config = dict(
    image_size=32,
    horizontal_flip=True,
    color_jitter=0.2,
    activation='relu',
    loss='binary_cross_entropy',
    optimizer='muon',
    decay_fraction=0.4,
    weight_decay=0.0,
    adamw_weight_decay_other_params=0.01,
)
Rows from block 9 of a small image classifier, named by matrix and row number. Rows with one number within an expert belong to one neuron, the router's apart. Each number is 128 + 32 x the weight over its row's rms, rounded and kept within 0 to 255. All counts start at 0. Numbers have three digits each. After the name is the row's rms in percent of the matrix's.
Before each expert's rows are labels from the 100 images, of 14848, where the router gives the expert most weight on average: "strongest on" is what is common among them; "colour at peak" is the nearest of a few named colours to the mean colour under the peak. Only what is clearly more common there than usual is listed. The data: rendered made-up planets. In brackets: how many of the 100, against the usual share in percent.
# router: slot weights (model.blocks.9.mlp.router.weight, 32x192, trained with AdamW), inputs 96-191
# up: expert up (model.blocks.9.mlp.up, 32x192x192), inputs 96-191
# down: expert down (model.blocks.9.mlp.down, 32x192x192, transposed), outputs 96-191

# expert 11
strongest on: gibbous (100 vs 25.4)
colour at peak: brown (46 vs 10.8)
router.11 107:077138085122130133109164151159130063131113155130121124149146136124143095147157125117199178142148130087134130128175112094185155117138168083161107118162136099103129104139126161179101161174112084105128139131118100150180181114050159130159176117133165147152117095143110080070144059077161128127
up.7 072:109133197089128140123119097104091164115131119104157107136244089123071117122152152135091197137129105151124128142107170091090175156108140156172155144153190114098086185147139118148144107140161194148142096077123137135148128104169146096122146080115145124162058048149107139082124111092141153113
down.7 097:115063123206136135181129151131160085164177090196122089144147134161133106107155159075130166095089161125147167098130161100125085124074145109125099149068081094203045158101080100175116150122109150117182102115080157140170195193118116099150111132114142163119182080094110094154140110102109136149
up.8 112:104104092127079143176128171170154091120107143151078131140089137121061141067120116149121103141207094125191110145122149092172146064130128145141177149182151154081225127185131111150095150147177115132137107083128033117156162093153131092102191158132110140106106149092136184150115116146151123167
down.8 097:144164115131077157106141157080145072131154133106184152145190187148147133126111119135166112078189127148092130130076114096038152154093121109164145153110097165084131112145164137156112051136120123111122140142117122108152098098095142140129103157094195153105079171142139095145050121107060088105
up.9 116:160177080138185094133153136137106130127104083143100130135138189114102144208125107136146118131118120139121167108170084125141136069075130127119111143086144157147109115091152158122128184127155118127142124127128097109152138135133049155131096134125142094182255125181114123167159048073164135155
down.9 167:108022109147164104127134103155113114050099091137133135166083192123109139126161134153153099137116143127145099137114125158152153076134153131109147125127095102150165131108146100191118102131136144127158129128101114132097150175118135109039162098118174101139181176187079108135149103201138186124
up.10 052:133128129131161165122088123062145140175167156109178127145102123140137134084132154121145151120179179147113118119065106102135082199136179186164170116143136104083107134119041111183098110128096097099142104114152139177094084133139138095155165123123139109111033137125130114113120236129043150095
down.10 081:136079148140147147139137137112135058122121083173170097098126106140120133118150115105134136129129142128158063139117135124190034149152109155123158114170142094169136108143188089200138110094136096118145122086137136098106112121142127131161135135118129127108180065173099090138142092155145173143
up.11 098:059135123153120091148090105101153095121137181122090064096199157136147120210100108137175143152138106131152124148098119110125109113152090154135122122109119192094157107159153140105136126141162167164164141061127126143134121102106164153096095098128110147125084173151113147079131113130121073112
down.11 099:115154116093106146141118207103114171192158073090183056129189156109126113144116160121134150166217135140122114116123145155098120167119146097101126103103120172132108105132174158150150134115101170121095109170135156097170116120116126116148122111096097138151114090129116096154070135128089092096
up.12 095:131128134123134132202158173111123107172097099092109129062110143098131069120131210096161097137126114113127096108089146127166143102123082106126129182096073107111149189145142131117130036187149175152126112087105101138159110123079132108080076039112126110148147107165115133147118085089149156164
down.12 088:188127133132142101101115085154111148144109105099148143133181208121183155114163134143126110141208125108128156150165095122131191126120136114140115126064164134115142126162103107104170058091125128161124112159181135101188029116110150147094095129129105096096190144140112128172080173090114118126
up.13 133:128146134170125102052129150187103095112110093143086095099107083122130151161099106078135103109087147175090139099178156132195110172204066113090111091150142106123096079094209121144106196107127106154119062152168116075128166124121065115185125128151151145121150111139101136134118098121136115138
down.13 121:128121160154116112102093074131160188059146172127103116108085107136141171168137157142115066134132154163138085179132121165127090242128139142153150072127098130131111130160149186095141125136108099128144151129151134080124166146111060138103120110119151102103159131116139137135077130067110120093
up.14 107:124133074102078142156156145180126119078107143141123157141083164147121121089133119107219129128144129087099057140142149144209163116099110087167163156162121164108172130209141159095127152156108190197108152150089088133152135072118144106114194079155097157156102115162131145142169100094174098125
down.14 111:147150148135101100142161125132107141149130112077059182110152199078130168144155164189165086122177114171117156147121108112111155128123192153181143144178091164156087046175078119119127098091097087105103142094148097123195013081104150109082111131158083166111083102155124117103094156146092086130
up.15 115:141110081133135162145117102141170041098097174150124074100098119118145113121166060138127137194150102154120047121138090102192172101130142118092106108146128121129143109175137109118106159129178094146211111104163031104196196129083141138173166112134112140105122155096145136099147142177103065080
down.15 110:123098167186111161129149138103130184122166097128102118117223117134136134145169094134112158070208140188126165133127109087153130124069187093156112092152157078112088090120143169187091143156095109112123151124094134142089102073139115146136093144086141123191140134144157194077064174055101144143
up.16 089:176140086192160161098178124166202103087153154087076184099180115132187096118114101136129146110134101156080135136146104133169141078125133130104164105100152127126102089102140139151171113104081144099167147158120145154189106189107120114195154123098134121092099107103138093147136176114126111164
down.16 074:171076159157150129109076149172184157095129099146083164060157126147112143136147069124099162129181155109132138137094085086139098087121131101157130142132177066119159108051152104067150094150144140123107156179123111159117132061112079166152093127109122153115114055110173169060149098138081197148
up.17 093:129136141111143111041165116153164143103147131126088160102046098145127119127157144105118145105154147125122158134124102071146133208164126121143157159156075132091111178094115157200126120089148130101151128148115056084130149190101074132188155184124163170078125112112123109145155108120187135122
down.17 089:208145090165175124119100154134153114133081132122119140171085085163128128192129086140128136093166122101145133118141115136098149115121102117182125157138087179168193171117121074101117146117170100136140093134127084166135100084070093076179173119079135109138167160089147134058142165140140154140
up.18 095:129107157188113167128123094170050155162113191094074210154158109161152114118143123159100119086091153109122158070135082103096151176114098096158117175143151130161145167133167150180153121123162089178132147097130090052153143191157197148168079136179122117139143123145091099156083170106107100118
down.18 086:134144147032131130105094119114091049114107094110105151161136149135120117140130096119123105094124209107087189141119135128121200123128189127077147133167150174138156166071104092121104128100113095136129180174124160157127167076151146148140111099165169113087121070165152081068128111152090124097
up.19 111:138149123126111168054134141133163118105138113161125138091063114112237110103137143104112089079167112154098109129129122085090164162151073100141121108154136107074116070128189175129124154091084115115141041137119102105128142134096167116184166141142133117117050120090079085108180104138076122113
down.19 115:125136146177134152112074119170138111152153139063101135083154056108130125084148128178135088121119136181109102150113117112149151125170137137159164180137128166083118152153206136096152177101148071115107102199140029093156113146099139142122135172086150210117116099122169182110178120168079178104
up.20 103:133162149048067111161140147123131181138074131127112158139140109162089173095155170103129126086110166115114187126121153157163176174177153165143153132133165142145089124081111133159135085122119070115123159213181100117084130130098054117124149069122172109146135113123113121126115138159181125141
down.20 096:119167104147106117213087130060161128114151185122109107160119092139121080107107127077122125157122124170137119150129086157098132126176097042185089127135124125134137118123120085139231167117104138088087114103143114126148081144084173092097127179135109089210092149158110159178112141098123104147
up.21 101:135128172105179132095096109125176164053130112112103128071149166131129076112157122124142157114143100126109114088128069156119150075149148082129078129128189105087090168143166152196098167092106188125106135127119121080153083116134150151132170153087144095115055046118158149101101129138128163055
down.21 093:102143146138180140079145117185116094145133114153122115074132103087148166116217153149147151152175079170161170129134150126169093202094164127125128144093146091100108127129163083154125127087159137151165119189104142145129190140133108140133148108157147137167167113102092082140135162076127199149
up.22 110:107134094113122174149148171151128144111136088157101133164124138116076118028117135100096121087154142168128129143099150147132119154077117132136115121188113077118160115073046124161136090136124133100129176174098112129098132117080168154153144164114105109124213124111104125125114164122154111208
down.22 123:196154091121121125120169124104142140127107126136164086204140136095118116120045139125142158162138111099165077119109099168086182092189086109140141225184046127102167109103150143054167112175132134108118105085161130143160111096094083095143124117116141139127153116095133110170096109141149086140

# expert 16
strongest on: full (98 vs 25.3); rings (92 vs 33.7); lava world (34 vs 14.7)
colour at peak: brown (66 vs 10.8); grey (30 vs 6.1)
router.16 105:060095140165104161087087104135107103207075184178089152186176141148112077129142143090132193086199130129153129139082153204152134142106150190146152163103156100099155080141117164150130145160101162095142159085116115140088174110103106122108167117158161119087113114144144082093148151065113132092
up.5 087:120163166137170138059139161125150130130153171118125053075147128131100094148111127136105127162120156089155106087112129075120132044162165168174087143136186115058093098147164094090091160155111086133147125172144136072104087158128109105156122192080084115115185115099092145091091109129133122062
down.5 092:097177167181167126095153128145111143097110128173131109105079144158124149130113126111112130092120145148122177131115162099076133173107083094103159140103131117097093123156147152103071137145135199216046116118082143128141198138157141155113214136130216132109084109136150132137146176152087160124
up.6 091:146132173103139113129155098095061053074105099144152133150217115180119182154090127155061135121181144112092102103074142093165100073136118092161137165067129135119096184105144141122135073085078136115128119176099153148131145149111118160069115130142124151120102112106128091130103150101151167140
down.6 086:160115160080064119155144102171103153144100072139090106135131123102146116133119143157048127089138081102107122162147136117162164143148228135132121141179152054155143157178152132088095174116117139105135130132140143131123116067141126138065064107130097152069092104127120168103129137115082167162
up.7 111:134142057160107163077159152063118128136114122113145153210137127119093127159151107174149122156154125129109178124127137141126149185135151114102170098168121131143101160132138087136092133157171127101162144153125128117078138197162155121142136116159199066122111108130074098114161114132045124134
down.7 097:133129118118093121209151133105134203125122099191121072141144149132123120142192165099148128133168169135131156164187106108133198125172149094153147143131139092126134122149137129102101104161160189116129154127102113165096200141110154150156092028090105081097140143175111113096116111168121118130
up.8 101:100115149119134116082106178162125152147136095103170120135193157123181090163121182127053082103157163151131102083127119131145199071158171120186135114128121138136128115135094060141100163151169100171151141120139186060133148112134092098103075119075117158121152057183104151160142095121148138116
down.8 079:157111135081184117174131083152046101143085121097121163125145143156163163137151140170137142074094134139100169130164129106090082239111151146139119130117152105101123077170118109147129146159106170162143104048074142123140136134146130099088105057115163153131234114120136166131174134094120164101
up.9 121:107123132164056114174066115107115128185143117133155162155150172148117109150089133156146207169176110099162084111153084124125099087056156103130110131170073123107189157072065115136138160099121137089127136140121169142171137134091084119123155136183143149176062125146152133089157146133156118178
down.9 125:076183128080103130102108149095135135154155142144106137119207093139110128240123061154105146102141114147170143126119137147113105130155105136158191165105150092085151149174135160120147120074184084128092179099183150084091118138115126159061146167124105075177160125068128149129135124129152127076
up.10 093:156121130180134184104186117103109144094135128081167144128170113115133125198092120139129166154182116100154110079158067118083099156148070172161156161154102042169129159127084147153144138126049122063128176148112090187083109222123155130120160153109145124094111195128151100086139113114130153101
down.10 100:138095161052109137110138077127116044110043152135158114122140120092120145105104129139101158164199067172130099136145132122147118094136069113131144093118178177119163130125104094174081154141151135123155170135169133115185119086118143101172126157133105082149109063113171136096131093199156126141
up.11 137:162084153130115121153189156131104110125087173133109122178133143135096140110141138116135122127084116162150160135138125076127148141110140161134124122133153103142132120149137138086129107092143081139162090107112045131139154145134204096143082164087137060148119101144162113133072166088101145090
down.11 133:173130112147141121188129118133132149131145124129157141126082128143116134079115159094115147113106161115064136100130145135203155117133097160132096120104143189158117152106134113143111161126124089134153110191050123181142193164150162141159173072163110169155123133157072120088100162124088112121
up.12 111:126134105112134097046120151116143148194119122162156191146114115144138114121076092177105080105187133138076217218074068142176180090141087122107057109117113154099126138134118124145143074089164129211110132103138135072142116116107134121162114124113110156131120167119129161159155137131132096142
down.12 105:158171143089109108165122096109127125193176140092129117170096100135103116125109132124177129164179100088140119142086129189108098175137080109135129087155136127129013105151099137138155164127098134157087142160158128091138144096083139126098162164139088225126138047133168110121165172102111192139
up.13 119:133185101091153142128138125148090079114183162110130110086114157111174103090075135141112208162106081130198167124135055179091146134106130141134123153085051151131171116127163174149128105123203147140073176090103188104149124069144101118117127113141114164141130208118162086096137179123082100143
down.13 107:138133123126107121146134102142129136166078169126135169139167175116137101094162137148125165121130094172097133085086122153083249126116161139127108140141120188094157085126122046130165128117115126134175120149098111087114153143112118103154130140061102165155101221166214180200174174171080146105
up.14 071:119143152134127098121130145097129163148180165072132125153201053116174161150151131053143129130148136137124075109096161099109095187107125124154150126128170075068137107163159141187103136131127133102136135131134151168107145098170136071109193128109122182099035086170116152051111163125111092092
down.14 100:115116136102155118160116081158101063160100161191097092115144094142149203141110130200138147127090129196181099119124128113145096135154145161145139090137137092133089141153163085142051180133134094152172164123135146137078165175157169152171088101188150106089129140168103103165158094111145153125
up.15 046:063121125141189116171129134099158087145155080114109075092118168123148141205135139085092119154101156120159163054103168158126105098143137085135113172163101128122154070104128129120095180166050145105135132113095136090117143122194095096122148121153172133179160098110088115155153170127139080145
down.15 049:146051141155093144106121121147079120090133120164157074089178164096109117175093153138100160177074151129143144150118109145123127082165095108073189101121112136091215156085161112151150096114154113168141157093151091105163088144150050096127053139114186112123142180114111111176081112122130149107
up.16 105:136120122136076087179103160119128125129093157159112145097141098152124146008158138106101138145136123121157089110129127117155104163161188129108144157137125129109149137088093186096123105104138077162159117161128127077132117022096142095118146147101099174107011110148105142103131141140165162167
down.16 129:092124144174107132107144168074105134139102118093139140102113139124132085064163117134163128064081141079144152112095168096113093167134173148108064134165123084136102101062151121185151098137129116106146128135091090121127121171184069102117107135162134206092113100068109106139065162150188116128
up.17 103:120157058154169128147124104062112169155115115147122134111143187118109121118115162149165172096190119113170118154127127149102106121109238087108129142185086143129131180129051091152121138109144161083147107088100190147091099137086120171137133139122184085229156123130150123147141140162133149146
down.17 128:110208128142128120188098105155168135109156129158083090137209168146123097151105111143120115160163094114191113104137108181169136088147170178149146172160115137116183165091171158070127100186126145123177140115156152142071128113107110143115078194124111082136126152129084089195104152125116146129
up.18 103:089163098154058114195117107154118098097132075158129118104180159074139147163108122128152146107135158112083056135170126110098161104157154115099084100123137148137127137130136234137145113146108123098094133151134101163101145157187137196049083111135172098084066129106109087152175129117137095198
down.18 098:118154156126117093105151108121109130115073163093099110050136164108124127144151189121164138129102109108126206197084112152104138081126168104150134183092132081149117157159179145163125161123136119127214196167148077127113086116179135106128097137147093138104109157107094185119154159155143158128
up.19 110:111118126134092135094159104116102117125122153099119044117085130107119133133143145090134145159178105122169137123106144140141114108138134121133082123123199094156102171154155149100128138106213143183097156116149092107147138159125196141080090120108122132085217143103147114096139078132135126104
down.19 115:157096155146112145150094119114124095103137080080165131121052133127120147104121139145157135095072196085101137128155173107148214122079139137072128110126127126135084146089089061186097146124099177164143158126061130170101198124153136168129142064104151149111139167148106138138154151106127122155
up.20 085:127147148118109132068125068172164105169173157058083155123125138120122149153136131104125124186117108151163052119170111138122168121148180132088174159191165110121172142096169156154129171137121140156131123094144117077104124198151133099107133091062118194132045103098167118095185117110109132070
down.20 099:094095100122161120117148137112070199150074169147147152112080102135104145161105096171138090130113162142112109109111151158127137190173182093132165122157144203197074106114127103160137134148128117125114146203115105161079159048146062138121139098122096098080170098124123091132174135178126203127

# expert 19
strongest on: gibbous (99 vs 25.4)
colour at peak: grey (41 vs 6.1)
router.19 100:067102134129141130147114132164063113170157119122146137102162134170078123176082165131050120144155105128204132164082155093108118168113107150173097149122138162104119177128130122178138104151124113148099183075098182096132089107129222138105052124162090161142125142099146158122125091194069113077
up.5 118:166129131096186169061152111175090128121125099080088165123150140169127129166194188126127115126086150094211232150143208087119145083133078132145117133160199180107144106155135124077102121176160071085096108063136060085164126151163109098120147136164098166113156132114154134121121168107154100095
down.5 107:097171121150181123179155080123155184135175120084137150203145235124129100105134138130128099112105106132135109106154096163161126180105146124122111126160093111136148145126090173162136137172110198140124110129100092203141101114137164101207106171117135146164082128161106163166084121096115120173
up.6 055:108177153108113119181152140163165104126075178092124111153184154120164144125198135193175116146148124094131091113175105134087126088111144124103175106121156153180148128065147128098139156142149151097119086134157146165063095182144123111129122118144152175109124127171159137149121178126142087180
down.6 059:138119101087083095089161145108099111095132098148114142158193111153155150184104114109145132119131178127130190171125161123101080128147143100140151134079115070163146166040154123072129173157136153120133150155125108114091173138139159098092140122123119129046181119140176135133157108135098135049
up.7 092:196127077151116099080116158154130071130067156157141111122069138129128113154151170147129135114180108111160168107134166101134176092131089080127099133109093167121099118131143073142131134028095138081159100146127120127145153123153100045165131118108156076115141103099106079088177123120133098120
down.7 095:142132117143130098142136133140110157071116152129170081054086147120125156098102135145137146147128179132108121086126144168113174105129121077173138110127115076139089100134140084183209149139153172148115128073122099170139137147188170126096134185161075135181202117158139146093076131113174133191
up.8 121:139110181203163145088141133098115125183108162135108100145116141107101176089112123159093138113113134185186159124161105094091192155091098094154085094201177065090102107103140090128148176115132081122104081105136101152166114144158169106081050160106120070137115092158163127076063101147106180106
down.8 108:141131181110122134150118101074102118109123115103156101082161170118133091153125187095094114144129127104096119144116135100112158132125117136124098131161154088121076119152091090158120117082103140118094148111097197144139197147151087124137136145162120161082113097143130134140130128135122148129
up.9 032:087088112131148149118093115158205128100179154138074087128117123168068112089145148093129135140123085177075097124119099119113157115136150135150145098151177130073028098145137141119146105140109181116133128180132127151118136096098109134149118097077091100209149139157126156126140106120172097102
down.9 030:097109113109189103113154176098123106113134165148100086123099116144143104140075133134092183126106155132145153214117083098142085173116102149136105125192209064102155154081133081181101081105077187094117175089184077105049141067126154141140122123208130171080128111166100106121140163163125129143
up.10 095:147108081177186084158122098137137119141159144102155141096178133175091109127095135193154167125055129139072118149093120191118108069125113146148210126128114136154108130074135134133114114090091117094156186176136135150088151182134023158126105120126166089145171230117133121102108168145159069159
down.10 107:123117114121181117096105142130106110146117097154051133167088111146138093114074100085170124094121117098134143134111109127077158071118101153102148140121171060135145124144207056126112133117153111133149160097152114158122110172134103129139100105060147113110100104063159150093156064172134118162
up.11 098:180151137183181134204145127169143114178101113187108136115136133135162148097214110150201231137137113153069123164191107176174161127103124126161144161075127110122124095111126137108133135069129022124138073147103122164107136144127138134127138090121124099170172178149212131137139119073194172123
down.11 100:126161134109141112104111112136118181108152123163116085146165081121124164182108138116148145155129117129049187164178167100090110101111185105123120144124180123201107115167160099135073155079099165135066146168129116151123134086124152141026138124115141164038121083120202107114114103161126114155
up.12 125:116142119163154100093186089082091134106103113105102140172087132125107151130149114187174113097162130089118173104165130116107158151161103163128109091168150089111146105182073116124141109164160083079106063119166113098141062148181148126088153104163123176174078135140160152148110115084080185164
down.12 107:083090127091086144155197111105113176102139157064145165113142160073107141106146150077154137143038188113068153135150104125139189124108149121137118058136166128144069080152134091121136099102098167152107155137156070176110106102155115156130110114120130085116038101146105102150110102137114144101
up.13 114:100119154092143163213151147088135121166124100200171143133139163064053145166124120131168139198096081125160186071147138122090085110060135105138163159041125134114069156170094125121136134099160131130103185176119128157146106070169160087141150131116157164080029121153147157121107123101165083099
down.13 114:170208157110137131150085183069190139150168120111150129146152151165104119180131058146141115101148035153154089164128072107091128115110130137133175132149105132089152164101071166118113134125171101117085133120177092119143069141148169104113127187109075093180119142100163135152090153139157120136
up.14 054:116147118196116134089123123155126141144160132087139130152153052128120157164203134101140154167178169081145146120132175131152084172173164158146137127141109110115137125152162168125131144146130130147174159233174125157047153108107147067146130140159154216111100131163123126126177107129110082144
down.14 060:090162104111086123145080134123149071077074153085127129172199143110114189171160090176142115102119177132146138169118162113144048118117183164098187107129113109119071112138174124182122192192142148155124120150145100078140142110117135113113108094136156144115138085149105097123170163156145150114
up.15 139:093125173096130120025133133133110109192174125130146108079161101124145120128145114128120109121119152139166112108095137155167162122175130152147081151120165101111117097129145148160105146140145128137129164071151182069049185105090145113172092150139154100079101070082141131092122145149084075131
down.15 205:132198138157168138100134117147177166146167149195086127151094095138144171168156147172118115103140116199156151137141154138103127172148134129169151180135122161140035163204178162079088191109109119124063139178132112133105162140074186083131196081135158163109137133085166136124195178130122122115
up.16 072:136134160123094138120138162123145161255114140089139097092152127151103178193146110115150108169149097092154150215131119145107117152077194101129085128185110171153135125093066160186139103130107138073159174155175200140132096156087136125119162118117143123096032184128122126086118133148208099137
down.16 072:149127097060119094125106145075146121134161136218170089112100134131109163162119110160110174168179076149168113114147139171105072180145178148120120109135141193087151154168101127082142137121122076136137136067119115101172132133105155135149122114106078156108157081105153128127154123124094057117
up.17 058:123150168109134084000130107166112118171174136101139133086163084130157094140141125129145100127102174167149137129143126147149139143215110166163136160097121107117080138121162127131119191146156106116104144065145158123067172141067129136160124196157150157094086050134147164102174164149099080099
down.17 080:166186123120174138106104104153169128149168145155100158149111127144155171145125135186077153103140142180151095102171148103107089153109107152149132162101083120170029153198153181109096170144118120113087141193155078170105143165119160092112165104124174158127168127107142147126178156097155169111
up.18 151:075110121127097132109119113116103106213165088145143135071110130122100164141080142109108144128126109117092128156128142154117141094090159094097054167155187111151166139182020102141112120125119066114100179024125206056166150142083150110162119120109098132119125072122158143108185138118087117152
down.18 120:094179080057120127081142120138118155102083102168155111131132095146148151126120085176127161138129167155126098150137122101173150193142125102131120127145152175151121111112126146100099176144048169126116155079108143117125130121115120096083108103071157151093213054146135171107189105131160064133
up.19 083:125135183135095090101147141097076133195124130149120095070166074129144141117129208123073151139075097101166152078126143093176120136138157121151099143105159130107173105133121153158149146193090114124113159115132157057147203057091134121213110166112090132131104056082117162120153110112155083129
down.19 100:076169141145162148103133104115153095147125121163060103107103090112146166110087128152141100082139120155124177141133140108135068141115108161123186134119146115116101119154155151121085174111182149113065107138053128169109240163128172031161118126139127133119111097105168094096147165146107100099
up.20 097:159135119156165153229104120102146133091127118211112165182101187113131155102104109165159156128140107149129142150111103111090125118066140100114119083102123114199167152130132117131125138113121090182121183171128092221147114101164113185105061086146104195160150141185171177142144123138108128174
down.20 135:142170133153185113167112131145157188167108135191112184141096071123113102115146154114157156086147096170138144137140143120125163106137161094149133180127132188174132128164127156072089147099156103130087111232148095130104133120146175100091226092125144140120154183114149102047171113133135121140

# expert 23
strongest on: gibbous (100 vs 25.4)
colour at peak: grey (27 vs 6.1)
router.23 107:149145116099110114143121110126110086125162170104110122092167116124146122089097102092051093091149130136190073134108139076113108139138126164154170095157153161132125090157107089150129130164103095143082141138161108113110070126164126048087179085098082176112072077108163098100099184119074090122
up.7 046:133170096149097078051138128123098137122091134127130108157186100172108100160066146099154121168114114150109113091112175100094080097161131090126121109118140121084138131152190140071082096112145142206116098154104134097148164159137112111165177150153119157128134134060148140098154070092159118120
down.7 070:121111090146088094138073184211123176128150198126133129078124106092105077146144102143124114108139126144134124146122096156093104115094157129151133147139128086145128178161133165117121124131106183081075126155152157093103067138133084088106101148165128085144098105090180125111098169134112160090
up.8 070:091131100173136117123100152114114152135100103131114170195086170173139085121102054120100177147106140153096105130140122114081059131154158127136084121157138083151106114123182119121146091127122093094105117108144219094061087131134148134110194083108133169159151121126129144069141179127112150141
down.8 063:123156079103171099120112089132125105121152166127121156163084174128141112182137116184117186133114143147193144098138151154084114120155098062141132114106092114111106137092145134093134151069137170134119161160183121142136192119135090103118095142111200124188145182136166111131186164130138141140
up.9 102:088101174165161117057130155176121052132143147140107149150094135145191130043147073119145143122105117160129169130187099128120103075144123113129076106126156124132103088106229101129135098148152121152130062139110103116091146123131180107144114113122150134090148112075119099111143157139162150099
down.9 109:118139082183146138109124099160115145121165162154096205097079097150118136169112121137070133139123193151138153122088163159064122091151146069154150146091136124136139101119195147125134115091143144134085067106160107037137157169129094124139113063150172131155132188083134130162123070051162197150
up.10 119:112152102152136143202136150116130145143146108159153159132174091148125144082107117089123139090155115127143111089154128148080116126148208172088148164106146136087173131105149128175130197129060179136193120161149135127109095141088108103108131114098172141096124105125130112085133126111094139173
down.10 115:122138144079162141139121129143105113145095079152135127097114099127121121069121108126122073105159115171190092185122150153178072217186142130175177125159147150111129075063196117114100119122132089126153140111146063106140164158147088139158178130185134164173171104155121096203115145160166172114
up.11 098:144089108125090090173128090111109147194147132118158159136148131122021115091135159131165091186146142160097091136093132139182099148118080106115173072149158114156164098122140089133149130080124132182132121076094107106126190026117120105139169137145147138098069132151149162075121151090120143105
down.11 100:116152095084092105105134139123118099180052075158120183090150154139109101146106149149092131126126170148161098087169088121218151128147176140097079121153163134164061111174134079186143133111115119149107115129150127117117117148087176125114124168136109192112111100102138143116151091164145072122
up.12 063:139097113136143123100105158161121145125169160163162112154138068123161120118122144123151138144156146123116136100133057125093090114143116088088145119131061072065134092201201122108066074121110156165161098120115161165114118229174118140121143148104166046122159133112105143090197103128115162137
down.12 087:040139124098180122145130107148166181107068172088199179096073170133097120064140133067121159092124149105124118122142098125103117078072097131102078134104097120208149108117146147118138120147077109095133165186138113130119105119183105117120109106166110072040110141186120162108146099129111112106
up.13 106:094062084095137144090177085153131126102162160086120119099100102150122168162161143147119164093100112106118088154093097064161100139167115142146118135197143130119161144091177156120119116149208054143156096140131105143082191118134149133152139170087139076123122121101131108090113143129100100138
down.13 099:114148139140137124127111173124144193153180124096113109187138152119143137173105143135141133109116121113132150116111119158084108107081113140211140153127164187116111154142190168051128095113084163118078143194163183155157044103115131145139131173110086179119118091156123095150158155144120077145
up.14 140:165133127072139166114140099132147097182113125171149099089126136138123118108101124157074150162183116126061094158135106127092150147097109145185159159102140131098140152083024130215155165114149078137057172110141118161061062143154168146038027131135117126158121092092140102104133145148058148095
down.14 125:139150142151140122152134160103102073179074134062139120142135181110130162127129100147117128112125131131119103103103131144136113137127052040139101142147105178115127128145073097073170123086144188129100106080146158089235177117133112146182170121136109177168134193154172110146131124151144116145
up.15 144:100117126079166156096142109143204118133113075131148092076121103107117146041164103161082207138126139155124141148090101103142138200173142142118093124116132123099148103107063098108129122122142036143131157103132121172071168157129240156143114123146122165151105109156116091143147115118119110121
down.15 112:109140132157126087176161149132137164135134098072112187155093213123123086112117160086135166148146136118092124108119162086129163147056076120158083161175103127138150160080177100128143101095136114152104109111092107143134077113163111141151098108098121144092209172144156139163100134155154089158
up.16 134:137166084084120101091091106110167104178134153070098110150164112091153140153115108139104105086155105104113134133096117075194100081144192104137183094175088125118182161118140162127131083104201121187121160095099132114167148086103085118158146140118144177115086124133147168153116115145110055085
down.16 107:127148148190120111226115161098142223138129200058144100106162164125117107161155111118135096090156080070095170149136098137098179084120083120106085088108134114106074095134100140103124155134163157112097109169091159171150138180125156095160104163123065141129095137127155115038179183175124084094
up.17 064:098123092116153088131158128124119119057187184132156108126138073161138087120106142108142130184122172119127162120136133159172136100075204100097157132178143073134083097193107149069142139133111181136132135134126128106101158112140169067104116172104123141129200148115173119100122082139124138096
down.17 087:131173131054164117164097066141127072153088119101127126112199129127133128134173117113143135134122090141109085097117157081168214127066068170120125116134106140075164125152141143143105097170138101114107119075111128152146087211144149123141133160126102151132115116155093160150103127125099096138
up.18 087:117103163137193133060165142134179077145139153179179133108150129172178087071114188108139080103149118126106128105120167125106109155137142132100119111140132142141113102103166159147151150129104099078121138138063194084149164140106138115126096098156108080093103150129141043144173110059144170111
down.18 089:097125135140145117158131141157151154158149138167092170092129115144159189090124083154151085144162130114185065141155170131182111162124179096167125166123083075163152142079112122148138125158120184111115114103148062141127141159144120143143125177147099138146144150170157101111069107162196153118
up.19 123:141133172091132139100058158149087161107142121114085229188120151129148126138103129133076122083115086156147157088113174138165114137097140087150088090142128144147155105175142107182150112120123107108082181124122060091101188112165094097146152119195126200161084130088120114159139105093174141167
down.19 115:142165175178131121163129080107130104123152135092111126155130130143162107118134129152187081066152118130132176146112090093122213145143166131089127087138099113115100107148162173113088160139146149134067133136083074102134106089161172094096132131058185112098090138082168143134104140165149103131
up.20 087:090138137170101106118143113156102102100122158158117070128135112144160117158173121128141193187115149168124098186147116185136149092130164165145125150158116088145111166111118145159143166107140133154149140119117178113105141137137104091090187143101179163130138173118123129101100126075069182101
down.20 098:118154158090092108040114121086122076102211186103117094101182168149115127125128086177159167142102196154139140176094127120110161115133059115108195167106071150153109172137145176112146135121133116128095091116120126120113121174129072084160080078136154090101115122081151140227154087121139163114
up.21 137:138130132166148140130136139097181163178154164101098188154121141106068107069102158161050103095143109132106189093107138154133162120146174179133145152090117129114114140136158117133129129131097109177119168081127172132159179088111203155195080107158149158134106100126160159152144185070117169153
down.21 114:077184148128184110141135100106135167169168065148113162113193103150128115116110147162090155100135096148137155190148160141118119200136184122173138142133192129123085108057178194119134104150170080094180117154153110088115141136157131106177122089114107206121112121134084132114159179108164136105
up.22 092:095167090109097122145080134156091134083146176105148201193142184147084116171108064123118162097132109099156070118161166117172141094130130142123082135084214101150095153222158138113127091191140177089130168110179145106131116055107081091107173095109133112111120144106161155112132085095125156147
down.22 074:183116101071051087145135147091133121142133157167108142105156149115100143148093096146099140112219142148153169095105099171130116148094136148164154176139168173051141138157129153078143179111137114110102161145093118110095116119111150118050158115119158145129136153076195149159078171066164070145